Rows from block 7 of a small image inpainting model, named by matrix and row number. Each number is 50 + 15 x the weight over its row's rms, rounded and kept within 0 to 99. All counts start at 0. After the name is the row's rms in percent of the matrix's.
After each channel's rows are labels from the 100 images, of 14848, where the channel reaches its highest value: "top examples" is what is common among them. Only what is clearly more common there than usual is listed. The data: dead-leaves pictures: piles of overlapping shapes.
# conv: 3x3 conv (model.enc.2.1.conv.weight, 192x192x3x3, each kernel summed), inputs 0-95

conv.35 058:39 58 66 58 50 47 60 51 37 54 37 60 12 34 24 15 58 42 55 57 59 61 28 10 54 24 56 61 36 52 48 55 43 56 46 52 40 46 59 36 01 20 54 51 46 57 54 63 44 67 63 46 55 52 54 70 47 55 55 19 20 27 43 62 35 48 44 38 39 52 54 26 53 40 57 47 61 43 29 16 55 60 45 27 40 45 59 73 17 46 56 70 58 45 48 47
top examples: vivid

conv.123 071:47 68 43 59 54 62 41 41 49 52 78 58 66 37 04 93 53 53 51 67 31 53 38 48 58 59 45 46 79 96 48 59 43 50 50 49 44 58 37 38 46 28 50 35 63 52 48 50 46 45 53 42 53 54 44 76 48 49 43 22 27 24 41 39 25 48 46 28 51 38 61 27 49 62 52 43 69 29 29 17 51 43 38 38 46 43 60 66 62 48 44 49 65 42 56 46
top examples: dark

conv.183 053:42 34 27 44 37 50 48 70 57 49 36 56 21 30 00 78 57 41 39 41 55 69 47 25 64 28 41 50 25 35 59 41 40 42 49 28 48 33 49 48 27 30 42 43 40 62 49 25 38 49 53 56 50 57 23 38 69 50 57 65 54 20 48 59 29 54 49 08 42 56 50 56 41 35 49 32 34 41 39 58 51 50 58 36 34 42 42 70 42 32 41 51 49 50 39 52
top examples: vivid

conv.66 156:61 48 28 41 38 44 76 38 22 41 53 43 13 36 73 34 36 48 81 64 31 46 99 48 28 46 47 45 66 93 53 43 44 38 50 42 39 54 44 46 40 75 70 45 64 53 66 26 48 20 66 55 38 47 36 77 64 45 37 60 78 44 17 61 34 51 53 39 60 54 26 48 65 46 42 57 67 64 49 37 59 49 46 74 42 59 48 60 87 61 43 50 49 67 57 52
top examples: pastel

conv.118 036:00 29 32 72 54 69 61 57 42 56 63 49 34 43 39 57 49 53 29 58 60 31 41 47 54 39 43 63 58 78 52 46 44 38 48 60 47 49 62 42 11 71 41 58 35 49 30 64 72 61 38 50 50 36 45 71 36 54 62 76 45 66 42 68 13 34 54 54 44 90 26 80 39 51 85 48 30 31 62 69 51 51 40 43 80 35 76 61 36 41 54 32 47 66 51 34
top examples: pastel

conv.27 050:51 35 40 56 45 60 51 37 48 55 54 39 50 48 37 65 39 58 55 26 62 42 17 34 44 51 49 42 29 45 50 55 42 49 35 26 62 49 41 39 00 76 39 53 50 57 46 55 46 21 68 58 61 53 40 54 49 44 55 38 33 39 45 60 31 49 52 30 65 43 41 39 47 56 39 56 51 36 38 43 52 54 44 19 30 71 55 50 25 54 53 48 47 31 51 54
top examples: vivid

conv.160 200:72 53 40 42 40 48 60 39 53 39 43 40 70 36 89 25 45 43 65 49 27 47 52 32 49 44 45 46 77 65 42 47 38 55 46 57 46 39 72 53 90 90 61 49 40 53 44 53 54 75 51 56 52 47 41 60 73 50 25 43 81 53 42 46 33 47 69 51 33 64 31 71 48 57 49 38 79 33 95 71 28 45 49 63 59 45 47 53 50 55 40 50 53 52 49 53
top examples: pastel

conv.121 148:75 58 46 49 43 42 72 48 54 43 34 47 79 26 27 05 41 51 77 48 31 32 60 38 64 49 51 49 20 36 50 44 44 45 48 39 29 58 65 72 39 66 56 53 41 26 49 43 59 91 54 52 47 55 37 35 50 42 50 48 57 51 37 44 65 48 54 31 43 43 34 45 56 20 65 51 60 48 84 40 58 57 50 71 74 53 47 47 45 60 54 51 50 34 48 46
top examples: dark

conv.61 099:32 59 37 50 48 52 50 37 58 53 46 47 63 50 62 87 55 52 40 54 44 42 82 99 47 75 51 48 16 16 46 52 53 57 43 57 55 66 38 53 82 33 58 48 51 56 50 53 38 71 56 45 48 53 56 49 52 51 68 32 71 79 49 53 56 60 56 62 52 65 63 43 40 78 41 47 01 69 35 48 76 53 78 27 57 50 57 43 54 53 51 48 53 60 50 45
top examples: grey

conv.185 051:36 63 34 52 51 53 59 70 66 63 28 47 81 57 47 71 69 49 17 62 30 46 64 77 47 43 51 56 06 16 47 38 55 48 39 28 54 40 72 58 42 09 40 72 53 36 75 59 45 80 39 52 45 62 44 20 74 52 50 66 68 68 32 49 61 44 37 73 48 42 55 25 42 48 45 51 41 60 21 39 70 57 75 25 43 48 47 46 28 50 59 43 60 62 45 51
top examples: grey

conv.140 117:74 44 57 54 52 44 40 58 66 48 55 42 64 43 81 58 53 53 70 61 28 47 52 14 47 64 45 39 54 63 48 44 43 57 43 47 51 28 74 45 28 63 60 37 59 45 60 40 41 88 59 57 45 56 28 66 84 52 36 37 43 43 55 69 80 55 62 01 56 57 39 49 42 43 38 47 68 50 25 64 39 51 65 46 55 53 48 60 57 63 49 52 50 61 51 49
top examples: pastel